Rows from block 3 of the image encoder of a small contrastive image-text model, named by matrix and row number. Rows with one number within an expert belong to one neuron, the router's apart. Each number is 50 + 15 x the weight over its row's rms, rounded and kept within 0 to 99. All counts start at 0. After the name is the row's rms in percent of the matrix's.
Before each expert's rows are labels from the 100 images, of 14848, where the router gives the expert most weight on average: "colour at peak" is the nearest of a few named colours to the mean colour under the peak; "responds to" is what is common among them. Only what is clearly more common there than usual is listed. The data: procedural textures in two colours, tilted and lit.
# router: slot weights (encoder.blocks.3.mlp.router.weight, 64x96, trained with AdamW), inputs 0-95
# up: expert up (encoder.blocks.3.mlp.up, 32x96x96), inputs 0-95
# down: expert down (encoder.blocks.3.mlp.down, 32x96x96, transposed), outputs 0-95

# expert 11
colour at peak: pink
responds to: red; rays; orange; pattern colour: red
router.22 106:30 56 55 57 44 61 48 36 44 52 42 71 46 52 71 50 69 52 34 17 56 59 31 60 47 61 32 55 33 56 49 62 65 55 93 52 21 42 23 64 26 39 76 76 61 32 46 27 29 35 57 58 20 40 52 54 34 54 34 45 46 44 38 36 58 76 63 41 86 69 45 40 42 47 40 41 46 35 69 57 32 68 53 53 49 69 36 49 58 68 58 29 74 62 65 52
router.23 085:74 81 30 67 72 50 34 61 29 40 40 49 42 36 53 40 26 68 38 33 65 41 77 66 50 56 48 53 34 58 66 71 55 41 57 57 37 28 43 57 52 72 51 56 55 65 45 58 30 74 35 43 52 47 50 56 51 70 52 84 51 53 47 39 66 25 60 41 41 69 31 66 36 48 56 76 35 56 67 34 55 69 62 95 44 67 29 56 72 52 47 40 49 48 60 18
up.0 086:47 31 61 56 59 26 55 82 75 79 37 62 59 61 61 61 29 40 35 76 67 51 45 63 49 63 58 58 62 84 72 69 58 50 44 43 59 51 43 29 46 58 14 57 45 48 37 25 58 40 60 61 81 70 46 59 60 44 46 68 70 34 66 68 17 39 66 45 34 34 51 65 49 19 63 34 28 63 54 57 43 45 26 56 58 30 56 43 43 60 47 35 35 44 56 53
down.0 087:67 65 30 68 44 50 62 66 50 52 52 37 54 65 10 92 29 56 84 53 42 47 31 56 59 28 25 42 65 28 51 33 37 53 36 36 51 52 50 57 51 32 53 39 63 75 76 59 47 53 53 39 64 86 37 55 59 38 56 40 61 59 49 48 45 59 56 54 25 33 32 78 45 30 45 20 65 50 25 64 72 36 42 39 50 59 58 36 47 58 46 54 62 25 38 42
up.1 104:76 58 52 84 43 48 48 28 48 34 36 49 58 39 66 98 58 49 20 76 15 37 67 32 79 49 44 59 61 37 48 68 32 46 42 32 37 47 44 47 73 41 78 68 44 51 51 62 53 56 47 48 57 44 35 60 51 53 50 68 59 53 74 84 72 45 37 61 54 57 35 47 57 60 65 63 66 37 35 62 52 58 54 33 62 50 12 37 63 48 52 53 67 55 55 61
down.1 101:19 64 39 22 72 54 43 72 55 73 56 59 46 34 38 24 33 51 49 50 51 62 34 61 66 41 71 46 54 68 52 63 36 67 58 58 53 60 43 58 55 32 87 21 65 45 31 50 46 60 55 60 40 57 33 61 55 49 29 64 58 58 38 59 70 46 40 40 90 49 48 37 65 77 26 43 26 33 56 51 42 34 54 53 36 46 83 53 74 69 44 65 53 83 46 47
up.2 092:43 42 75 64 55 36 56 35 36 58 62 40 82 44 73 54 47 64 49 68 77 52 65 40 68 66 52 51 65 27 54 30 53 56 37 35 51 58 56 40 59 47 59 45 55 25 70 51 62 35 38 40 61 73 37 50 63 45 53 61 42 58 51 35 75 67 58 95 41 48 82 77 43 84 59 61 57 39 74 62 48 40 33 64 40 50 68 74 55 58 54 33 19 49 72 33
down.2 092:45 37 32 32 37 59 48 76 49 32 25 75 34 30 34 38 28 51 51 51 54 56 46 91 21 26 45 64 34 70 62 52 66 47 75 41 41 34 66 57 55 40 44 32 69 80 44 58 37 40 58 29 35 49 46 68 56 46 77 48 55 53 69 45 37 46 24 27 50 47 28 50 45 63 45 67 46 55 45 42 41 65 46 52 35 59 37 42 25 15 44 36 55 74 36 37

# expert 5
colour at peak: blue; black
responds to: black; pattern colour: black; blue; ground colour: black
router.10 095:37 45 48 73 44 36 33 35 45 44 62 56 35 30 48 55 46 65 54 30 72 38 22 56 45 41 42 66 45 68 45 68 82 40 53 38 81 55 32 64 42 60 43 72 46 42 42 55 22 48 48 65 56 27 43 42 44 41 45 50 36 02 57 90 55 61 68 32 46 55 42 84 59 41 33 45 59 44 33 33 23 46 40 67 61 52 29 71 44 37 32 48 58 33 51 38
router.11 081:70 55 75 72 41 75 49 59 55 55 44 44 51 47 45 45 47 60 46 47 60 53 41 32 48 53 59 52 19 66 77 87 44 40 43 60 55 19 39 66 47 71 35 34 23 39 66 58 51 57 46 64 50 74 68 35 37 39 47 41 40 41 30 44 65 33 64 33 62 66 32 44 31 59 52 64 36 65 62 80 56 61 30 73 34 59 27 59 58 15 42 17 53 52 32 35
up.3 068:37 60 78 48 61 66 63 50 16 40 57 39 33 78 44 55 24 65 85 36 53 73 76 51 62 55 46 35 52 48 51 44 53 62 39 61 55 20 57 35 52 37 36 21 30 41 30 36 68 68 26 79 22 39 45 65 40 74 49 75 46 62 39 32 66 57 57 45 39 32 68 38 52 59 50 49 70 60 68 41 38 29 42 62 48 47 67 55 58 37 39 61 38 63 67 40
down.3 070:66 64 30 58 38 31 57 55 82 56 48 52 62 06 61 65 87 47 60 57 63 60 41 48 36 31 32 60 51 46 40 52 35 50 21 46 33 50 59 58 76 43 45 57 42 49 32 85 35 44 57 28 72 45 68 59 49 56 53 67 41 55 49 53 57 35 49 42 41 69 26 44 62 54 32 41 59 56 21 62 36 49 49 46 25 43 07 67 57 51 46 32 67 53 30 35
up.4 095:52 58 60 47 59 58 65 40 48 51 46 56 47 44 71 63 31 31 51 51 46 19 51 33 58 52 43 52 45 33 43 76 52 36 31 69 64 38 45 61 80 47 61 63 28 54 42 36 63 15 88 60 58 53 63 50 43 45 70 64 42 42 40 38 59 49 74 56 17 77 63 63 49 60 14 76 61 30 59 24 33 58 59 44 61 48 22 32 71 39 37 64 32 32 47 43
down.4 097:39 43 55 35 38 39 05 16 87 58 49 50 37 38 72 54 62 68 31 61 82 57 39 57 65 36 52 43 51 60 37 59 47 35 42 55 42 52 58 72 23 31 41 42 33 70 56 37 38 65 44 26 33 54 53 47 49 49 49 28 68 54 48 66 70 50 39 57 53 32 50 45 59 52 67 44 68 68 69 54 62 33 78 72 57 34 51 74 15 58 61 46 52 71 67 56
up.5 091:64 46 47 65 43 89 43 60 50 47 44 44 55 57 37 55 59 62 34 56 26 76 74 22 40 76 31 21 56 82 49 36 45 41 34 64 50 44 63 35 39 74 31 68 43 64 73 62 78 59 57 61 64 51 47 44 42 55 62 26 55 48 37 27 37 46 70 57 70 53 40 28 14 44 72 42 62 50 61 30 67 47 54 54 35 51 58 56 66 38 34 30 45 47 54 25
down.5 100:57 66 70 44 51 38 79 38 39 36 70 46 33 34 50 39 52 53 35 30 67 64 64 56 57 43 56 63 57 40 47 35 60 42 24 33 58 39 17 55 27 61 55 60 51 57 46 74 34 88 57 29 48 46 41 66 48 45 67 67 59 54 51 51 63 41 48 56 21 42 64 56 56 29 21 51 16 49 37 74 28 66 62 60 43 51 58 85 41 30 77 51 64 29 57 71

# expert 21
colour at peak: yellow; green
responds to: cloudy
router.42 099:51 34 75 56 43 49 56 61 42 78 32 58 37 27 78 68 47 67 14 76 26 40 50 49 59 56 52 59 55 48 33 66 43 29 54 73 30 26 34 75 54 22 68 40 25 42 60 45 40 53 26 50 56 61 41 47 57 25 49 67 32 65 63 62 53 55 50 30 45 58 54 64 49 59 56 62 67 40 36 77 76 29 63 70 24 49 57 49 56 41 58 42 57 80 39 51
router.43 084:65 41 48 59 39 46 57 60 38 56 48 21 64 40 69 58 25 68 43 51 22 48 26 28 33 37 62 42 12 63 35 68 42 82 59 70 75 58 47 32 50 26 70 71 05 45 45 34 41 49 43 59 73 57 42 56 40 36 64 57 31 42 71 39 54 64 67 47 71 66 53 47 32 67 68 56 51 61 62 58 41 37 66 57 39 48 44 60 50 51 57 23 44 49 43 29
up.0 109:53 41 63 73 60 47 31 22 40 69 19 36 51 22 69 55 38 25 60 76 42 49 52 45 32 65 44 34 37 59 64 59 43 52 42 47 49 44 63 55 29 31 48 50 51 38 43 34 38 54 45 40 31 78 51 66 80 52 39 56 26 36 71 45 43 45 50 55 46 57 42 30 55 33 43 65 80 48 46 96 37 58 27 61 71 44 57 69 20 59 63 40 69 34 65 50
down.0 109:37 46 70 65 35 54 45 55 62 63 60 62 65 49 53 64 40 75 61 53 42 52 42 61 35 61 52 69 59 54 58 32 59 46 48 33 49 47 24 45 54 64 43 90 18 44 70 61 32 39 19 40 69 37 54 60 34 63 41 55 87 75 49 41 40 68 45 37 62 45 46 76 39 47 66 24 42 34 47 31 45 29 21 58 27 29 30 74 56 32 53 36 43 64 52 27
up.1 097:26 72 75 57 48 53 42 35 53 25 68 46 44 30 36 68 69 70 47 49 66 29 40 64 34 36 28 44 35 54 38 62 44 36 57 35 73 12 50 56 64 62 92 74 61 77 48 52 89 48 60 55 57 70 46 33 48 49 62 53 49 64 34 48 51 50 66 70 56 56 54 23 35 62 48 36 56 31 61 42 65 68 45 31 45 38 47 56 61 53 77 45 48 32 33 53
down.1 091:53 33 54 53 43 30 36 62 48 78 58 84 21 65 72 18 53 62 36 26 51 54 62 35 61 30 70 32 63 44 35 57 37 62 46 48 39 49 43 47 47 12 70 49 63 27 74 45 42 83 34 45 24 58 56 49 73 34 34 69 47 28 51 54 72 45 42 54 47 70 48 52 43 62 47 45 71 61 69 55 54 29 49 42 24 56 68 41 53 54 42 31 33 63 66 66
up.2 115:45 60 60 45 61 83 58 60 57 44 28 38 43 37 36 44 68 72 20 55 37 78 39 69 45 79 51 52 62 59 37 33 44 66 54 30 63 49 52 55 52 24 52 44 54 60 46 57 39 51 55 65 73 14 66 41 09 45 85 50 51 36 61 78 31 37 42 47 58 59 39 27 38 61 64 68 56 39 37 51 70 32 64 39 37 45 65 36 40 69 37 70 64 69 51 54
down.2 112:25 52 30 43 77 31 50 45 41 46 71 65 51 54 52 53 59 65 32 36 57 43 28 33 61 50 50 61 70 43 43 43 77 33 91 46 71 42 56 31 34 63 57 36 66 58 62 58 34 78 43 34 50 74 55 40 29 54 41 56 27 33 48 85 28 50 55 38 54 46 41 59 31 32 40 48 40 47 53 23 51 61 29 39 71 60 61 35 79 19 69 51 47 41 34 63

# expert 31
colour at peak: pink
responds to: cloudy; plaid; pattern colour: pink; pattern colour: purple
router.62 105:53 72 62 63 57 53 43 48 47 72 72 39 31 47 38 13 19 56 48 33 50 47 62 46 13 51 58 51 49 57 29 69 52 63 24 68 62 28 31 62 47 55 23 49 21 41 55 38 40 54 25 48 41 44 37 24 58 56 39 40 40 48 77 55 70 54 50 44 48 83 43 49 63 23 39 86 36 65 44 63 42 42 37 59 73 67 44 67 46 59 35 39 49 47 63 33
router.63 112:57 42 33 58 55 33 53 51 51 47 49 52 65 47 40 57 41 55 26 34 16 58 49 35 40 77 56 51 34 41 39 49 52 84 15 46 69 36 56 76 71 45 67 31 34 42 83 50 33 57 62 74 38 76 44 55 19 56 62 42 44 35 66 63 34 64 39 22 68 94 66 58 42 37 48 55 46 59 51 47 30 61 67 43 61 60 35 55 60 37 37 43 62 33 57 60
up.3 106:45 34 35 60 58 57 48 69 58 45 48 48 43 57 69 43 44 40 55 53 26 32 23 57 65 42 78 39 39 61 10 57 34 76 21 44 51 31 27 31 31 52 63 37 34 56 51 40 44 49 60 43 62 66 54 26 35 62 39 59 59 29 26 42 35 56 55 70 40 34 34 61 24 68 53 67 46 53 55 51 36 51 71 30 40 39 60 69 64 31 55 50 76 50 08 74
down.3 106:45 63 69 14 30 55 54 55 46 71 82 34 58 20 38 74 30 64 33 38 29 55 31 49 33 33 48 49 44 53 70 45 42 51 37 50 78 41 76 30 64 61 34 46 22 59 40 35 65 29 39 83 37 55 50 69 52 56 47 38 45 43 75 39 49 39 38 44 47 49 45 52 55 68 70 29 49 89 67 63 43 51 36 40 34 64 46 66 38 46 68 40 33 46 41 45
up.4 116:40 45 45 38 54 29 40 50 39 52 25 69 38 68 36 45 46 57 39 53 66 59 41 34 72 70 68 69 50 36 27 80 65 62 63 50 56 48 48 43 35 65 61 84 60 58 30 51 37 62 45 32 55 39 22 23 39 60 62 54 57 46 35 71 34 65 67 49 67 53 60 67 29 67 55 58 22 48 51 39 44 85 17 33 57 47 58 37 59 24 76 59 71 28 46 51
down.4 110:22 56 71 42 66 62 86 55 47 49 52 18 61 45 24 62 42 47 85 63 28 33 68 79 70 24 36 62 39 60 52 59 66 29 73 52 59 33 35 53 53 38 38 69 31 54 53 61 45 45 35 39 44 40 49 76 43 48 50 28 53 50 83 50 72 45 43 45 63 58 43 24 28 62 35 46 81 62 39 47 57 48 60 46 65 47 25 43 55 63 42 35 63 59 51 57
up.5 109:69 62 39 55 57 19 49 53 54 44 27 62 62 63 47 69 82 86 62 73 61 53 44 80 21 46 46 61 49 57 51 56 55 52 27 41 54 71 31 45 45 59 58 59 71 61 57 48 43 48 47 46 38 77 44 42 36 59 54 48 35 70 86 66 56 57 87 54 44 57 68 38 61 48 70 16 12 62 48 62 47 35 47 29 49 48 18 39 48 47 47 52 36 46 49 44
down.5 116:59 21 59 46 53 60 60 35 25 39 64 62 48 59 36 55 35 38 63 39 69 47 56 37 49 35 52 66 61 45 44 79 43 33 75 44 25 57 29 49 65 70 60 42 22 59 54 57 51 74 76 72 37 63 42 61 76 42 35 37 61 48 50 76 38 73 66 57 29 58 35 74 45 68 51 53 59 39 52 50 66 40 76 72 65 44 73 30 65 72 63 66 81 35 61 44

# expert 25
colour at peak: yellow
responds to: yellow; white; ground colour: yellow; pattern colour: yellow
router.50 102:73 23 40 63 59 56 70 52 49 78 46 32 29 76 50 58 30 51 33 62 34 54 39 39 54 40 41 71 62 51 25 51 71 60 33 59 39 55 36 28 38 38 78 47 36 58 67 73 48 50 31 66 59 69 42 34 50 25 40 49 39 48 69 27 43 41 92 36 60 69 54 55 23 61 45 53 62 52 73 54 58 61 51 56 63 55 54 49 30 78 46 12 56 48 61 64
router.51 093:80 54 26 68 36 55 69 41 27 58 17 36 26 60 29 68 50 68 50 73 25 47 54 41 49 56 69 60 60 52 55 48 69 61 37 30 53 53 51 43 36 55 58 35 50 11 58 54 30 55 44 85 44 57 69 46 69 19 45 45 32 39 47 60 85 55 66 36 53 73 65 39 30 37 71 52 60 53 59 62 49 56 55 66 24 33 37 60 43 48 48 37 26 51 47 59
up.0 073:40 56 51 76 43 83 20 56 39 57 39 42 53 21 26 31 54 52 68 57 51 49 54 24 53 48 92 44 45 56 62 49 58 29 41 69 60 58 58 39 35 39 23 70 62 66 41 37 45 51 39 52 69 44 32 48 49 59 74 70 50 68 70 77 70 52 43 62 44 78 39 46 60 59 44 50 40 58 50 62 52 56 46 10 30 27 62 45 66 64 59 55 40 65 32 75
down.0 077:45 35 61 23 53 39 63 39 63 53 55 40 64 66 94 50 20 28 44 61 46 37 37 66 41 44 43 69 43 44 38 55 62 49 47 17 67 73 42 56 32 66 42 32 38 57 57 52 46 34 57 73 15 64 58 69 67 51 23 37 55 74 53 59 49 49 54 29 63 59 36 73 52 17 46 77 58 66 60 40 67 53 45 72 64 56 38 49 25 52 59 53 43 68 69 53
up.1 085:57 46 71 65 75 68 43 53 49 33 26 42 55 47 08 26 27 68 42 51 54 36 54 83 46 66 48 56 54 36 50 73 67 78 43 63 58 40 41 70 30 32 47 55 43 51 65 31 34 49 31 64 43 52 29 55 25 57 56 42 28 39 21 50 32 54 45 67 27 48 60 65 62 48 42 42 51 62 43 57 59 50 71 57 06 60 24 63 48 49 41 38 41 72 58 57
down.1 095:47 41 35 24 32 62 43 62 55 30 48 54 53 26 44 69 76 39 56 58 42 58 31 27 45 37 28 40 65 66 50 18 76 56 76 49 30 63 35 24 33 42 41 41 41 63 60 55 53 52 40 64 51 50 69 43 80 50 29 51 79 38 59 55 46 56 64 22 65 40 51 63 25 57 30 58 58 31 31 45 40 64 64 71 64 73 81 62 52 42 73 62 46 62 31 49
up.2 084:27 54 40 52 36 57 34 44 38 44 44 45 20 45 31 35 35 75 64 47 41 74 76 49 58 43 45 41 42 47 55 60 70 51 83 35 54 43 34 26 56 54 53 51 44 54 63 46 69 40 77 41 43 60 34 02 54 62 43 84 45 55 47 69 50 59 32 87 69 26 56 40 51 45 57 34 61 68 44 62 34 53 58 35 52 37 60 78 76 45 33 38 64 32 44 60
down.2 087:53 66 46 58 51 55 68 58 37 36 32 50 58 35 66 42 32 15 34 59 75 52 52 42 50 33 78 35 33 52 21 67 67 40 19 60 58 49 61 53 50 37 53 34 48 51 51 81 38 82 51 42 38 50 49 54 23 40 58 44 35 62 56 53 48 77 45 24 44 38 76 24 72 17 44 66 57 57 19 56 44 64 55 54 63 37 41 34 28 61 40 70 56 72 41 46

# expert 2
colour at peak: pink
responds to: pink; yellow; cloudy; ground colour: pink
router.4 100:44 40 44 47 39 44 68 94 55 52 55 58 73 60 60 64 70 47 58 45 46 44 37 09 33 81 32 43 63 65 49 56 61 25 58 33 62 34 42 51 57 38 72 48 54 69 60 76 42 17 30 45 49 34 57 91 56 66 50 49 64 50 40 18 52 61 33 36 29 67 41 43 37 45 57 69 56 55 44 66 54 51 46 59 23 69 65 55 60 65 51 62 73 57 52 40
router.5 089:50 62 53 55 41 70 67 60 36 36 38 33 62 35 71 21 70 53 39 47 33 27 27 37 41 56 44 57 56 36 66 64 45 42 37 51 68 33 46 38 49 58 56 43 41 71 60 39 37 47 40 81 56 55 43 76 46 58 54 50 45 43 24 35 53 28 41 41 74 99 20 60 48 63 55 76 31 58 56 45 50 30 33 75 43 40 30 59 51 62 43 58 51 50 47 11
up.3 087:63 22 39 77 58 27 61 45 31 70 35 38 75 49 35 31 40 73 57 37 45 53 45 67 64 26 61 33 25 15 87 45 43 50 53 52 51 27 67 53 52 52 67 36 59 41 53 52 43 60 56 28 50 76 57 48 69 46 65 70 50 39 76 50 56 62 57 39 48 36 27 72 39 72 43 26 42 52 45 40 32 50 63 61 42 41 48 42 25 61 22 63 65 49 65 30
down.3 091:57 44 68 99 57 49 50 48 87 58 38 46 32 33 48 45 54 61 35 69 58 48 37 30 38 64 61 60 48 42 51 46 51 48 63 32 54 60 50 40 71 56 42 68 45 89 35 28 48 41 46 32 58 23 48 82 23 42 60 57 45 49 32 41 49 36 51 39 53 72 75 41 67 29 53 51 45 40 48 64 53 72 36 38 25 63 51 62 82 58 39 65 29 60 42 73
up.4 089:35 56 76 57 66 46 66 78 56 32 61 64 59 30 45 61 48 45 58 60 73 60 52 82 20 57 29 68 63 70 63 51 46 45 19 83 62 48 34 26 35 54 34 67 39 47 42 57 46 64 75 52 42 36 46 68 56 34 23 46 16 16 38 28 53 28 52 51 63 35 47 39 65 64 57 44 53 49 45 60 40 48 44 48 45 38 64 53 51 56 18 69 34 41 49 32
down.4 092:49 53 33 49 58 52 58 41 64 58 41 64 44 48 70 56 56 34 50 35 36 35 43 63 58 39 66 70 30 53 42 20 45 79 64 30 32 73 55 66 51 68 50 08 45 54 47 37 84 52 20 39 36 48 60 56 42 20 32 49 41 71 46 63 56 49 64 30 48 21 68 67 35 34 57 58 63 62 69 61 23 66 63 34 34 32 55 33 47 41 81 45 68 45 48 60
up.5 092:34 55 76 35 39 60 38 55 15 41 51 67 85 60 59 37 71 37 62 27 44 50 39 43 71 34 35 58 32 45 69 56 53 40 40 48 64 24 63 29 66 44 59 59 77 45 46 40 35 21 64 48 54 44 44 35 65 28 79 47 50 32 48 42 48 23 76 69 28 53 57 67 60 53 66 51 25 18 41 46 59 55 29 63 45 55 64 37 54 58 43 21 45 55 33 57
down.5 087:50 37 23 71 45 45 25 72 38 69 59 79 50 55 63 43 52 64 44 62 46 51 69 44 40 67 73 50 48 47 34 63 35 63 71 66 71 54 55 49 42 49 64 76 29 76 53 51 42 49 55 48 58 51 40 35 58 17 51 64 69 74 58 57 33 23 39 30 73 49 60 29 60 49 21 52 59 13 50 72 37 65 48 47 74 33 62 38 57 54 73 61 27 53 66 68

# expert 9
colour at peak: green
responds to: green; pattern colour: green; ground colour: green
router.18 096:54 55 38 50 65 44 43 63 80 58 74 19 23 43 51 40 43 56 77 36 27 63 58 48 60 52 68 49 32 54 60 57 49 40 32 67 42 62 38 64 35 32 46 25 41 41 61 47 61 38 60 38 64 48 50 50 36 70 70 76 46 37 27 52 59 14 70 22 36 51 38 68 55 36 70 61 45 67 11 40 33 33 17 54 65 45 44 32 62 60 50 69 47 52 48 65
router.19 081:44 61 27 61 54 52 51 62 54 44 40 46 46 44 43 18 34 57 49 56 70 35 84 45 46 70 50 48 43 63 52 76 41 55 46 60 66 34 64 44 65 71 38 42 00 44 65 17 51 64 66 43 52 44 69 49 21 49 37 76 45 57 23 38 41 63 43 41 47 72 34 47 73 46 48 80 26 54 54 57 54 49 41 65 36 56 48 83 48 73 55 61 63 54 35 30
up.0 080:56 55 51 53 70 53 51 42 47 74 33 53 58 30 51 27 72 28 23 68 51 43 45 42 66 58 43 33 40 34 44 23 55 30 59 48 42 46 70 36 60 30 55 61 91 52 58 57 52 83 56 70 57 51 75 20 26 59 20 79 70 70 56 49 54 62 50 43 63 64 46 55 84 41 51 56 44 64 46 47 44 48 27 28 49 40 59 61 71 38 53 30 70 44 66 40
down.0 077:26 75 45 48 36 48 80 49 68 22 46 38 29 64 66 45 65 63 69 53 47 57 77 60 39 56 51 43 77 64 66 46 82 50 30 38 52 74 42 44 54 56 61 34 62 74 55 23 38 35 54 47 18 41 34 32 45 59 55 42 60 48 66 77 60 26 38 71 45 13 51 31 50 46 66 31 54 67 45 54 54 54 50 47 33 73 49 71 40 47 34 46 35 53 30 64
up.1 089:55 69 38 76 63 67 80 50 32 49 31 38 39 68 41 37 74 42 67 64 39 46 54 49 60 50 51 50 65 67 40 40 50 35 45 49 71 41 52 48 51 58 20 66 61 55 52 67 57 35 38 61 55 42 74 78 46 49 19 52 32 11 39 53 54 21 54 22 47 50 38 52 69 58 64 47 37 34 70 44 51 45 54 33 38 20 45 71 47 82 78 39 34 33 40 72
down.1 087:52 38 52 39 46 44 63 43 57 73 90 36 28 48 57 75 38 38 43 34 59 42 52 31 70 73 61 70 42 61 55 55 46 24 55 56 39 42 76 52 62 43 63 31 45 29 58 12 67 47 53 29 59 61 43 41 49 45 46 76 35 35 59 60 59 51 26 65 55 43 44 35 54 46 49 31 70 74 47 53 49 56 76 63 76 76 37 78 45 70 25 47 53 66 56 23
up.2 109:55 49 49 46 61 41 51 60 71 24 71 39 50 52 48 48 36 69 51 50 41 47 67 68 39 64 36 71 32 32 57 52 34 42 65 88 50 78 50 58 46 32 64 64 61 39 49 70 47 52 27 14 58 50 40 37 54 59 61 64 73 39 76 34 62 37 44 50 63 31 47 78 38 57 55 60 48 70 36 49 40 86 19 38 34 50 42 26 41 72 47 74 65 66 70 36
down.2 117:60 65 77 58 62 62 44 49 43 42 27 44 37 56 60 88 31 46 65 73 39 61 30 72 59 48 52 54 55 54 67 53 58 64 46 64 49 62 58 41 44 58 50 64 42 68 48 77 75 60 59 58 43 75 64 60 41 36 32 18 50 66 33 33 48 38 32 39 30 53 26 91 54 39 67 38 27 47 50 46 49 14 42 62 62 62 71 42 47 29 65 23 37 54 35 58

# expert 29
colour at peak: blue
responds to: black; blue; teal; pattern colour: black
router.58 080:54 71 41 38 47 72 55 82 52 50 38 18 44 55 67 44 63 70 22 54 67 24 44 60 48 40 51 50 27 41 62 73 42 29 30 44 76 44 19 26 46 54 47 46 24 37 48 52 60 52 41 52 44 45 62 43 38 50 63 56 34 56 49 39 56 70 39 34 54 91 41 70 41 42 55 82 32 66 75 52 41 59 57 81 43 62 32 59 37 48 34 39 32 73 50 38
router.59 091:50 66 65 75 72 09 38 34 43 49 56 25 44 45 62 37 45 71 28 36 70 36 26 58 52 65 35 70 80 47 50 32 52 56 46 46 58 52 31 45 59 51 41 54 22 52 66 69 34 76 18 45 51 49 58 58 56 59 42 64 42 40 39 65 58 41 44 46 40 64 48 74 62 66 53 65 55 66 46 41 40 56 52 97 32 51 26 64 62 36 46 53 41 39 60 16
up.3 075:67 29 18 28 32 78 68 70 48 36 55 42 54 41 52 41 71 45 53 26 61 49 60 73 55 59 58 47 42 66 60 69 43 49 32 52 38 17 28 46 77 16 53 49 39 60 57 43 48 53 46 43 45 61 63 62 12 40 68 49 58 48 39 70 34 74 60 36 48 76 61 63 36 49 57 90 57 46 54 38 34 34 81 53 30 48 60 51 59 28 48 37 41 54 61 48
down.3 086:27 55 79 56 50 49 50 26 55 43 46 58 36 65 62 55 48 73 34 58 64 42 39 52 28 56 26 40 29 51 61 34 53 45 83 47 93 54 29 41 40 72 21 28 57 57 48 58 20 81 50 60 77 39 63 58 78 41 64 24 52 58 62 52 51 38 51 49 72 29 63 42 62 59 37 42 44 67 44 54 43 25 33 71 68 59 40 71 32 46 53 53 41 57 49 60
up.4 080:46 62 42 58 54 77 33 43 67 35 36 38 44 76 41 53 36 60 40 50 53 63 59 42 60 42 78 36 59 47 39 39 84 38 56 64 47 35 52 54 32 34 48 51 56 64 47 49 45 56 60 62 27 52 25 80 81 51 53 37 51 38 25 51 73 44 59 50 60 48 54 36 37 03 48 56 54 44 38 65 30 37 52 99 36 57 59 57 35 62 81 32 67 39 41 54
down.4 079:42 38 50 83 48 53 50 35 39 61 35 38 53 51 37 73 52 41 55 41 62 48 38 30 37 72 46 79 62 39 57 75 54 47 20 36 44 63 31 47 25 42 36 59 33 25 42 45 42 68 44 60 61 54 61 39 71 39 74 67 49 49 35 48 33 55 69 48 54 91 30 45 31 99 43 51 63 40 47 47 32 57 60 62 46 60 51 28 71 57 79 51 51 49 47 60
up.5 098:25 47 34 35 46 29 51 38 34 36 46 34 41 56 26 61 26 20 62 48 21 54 59 25 36 38 68 50 61 75 62 52 58 50 57 46 54 47 27 61 76 43 70 50 63 70 35 57 69 52 68 85 65 39 49 68 53 40 34 41 82 55 82 42 28 26 47 67 62 45 44 38 49 52 53 67 67 68 60 47 42 56 69 56 44 23 45 27 67 53 66 51 59 34 47 33
down.5 095:48 47 63 53 43 45 66 71 45 69 51 67 59 27 48 24 42 47 41 53 61 44 49 43 60 48 54 85 52 35 37 80 57 69 27 56 49 53 75 74 25 29 42 68 40 42 63 50 52 62 59 29 49 63 56 27 34 27 55 63 08 30 16 52 45 72 69 42 50 29 69 61 67 59 51 43 51 57 47 43 72 29 47 58 67 61 69 35 57 35 25 36 59 56 64 63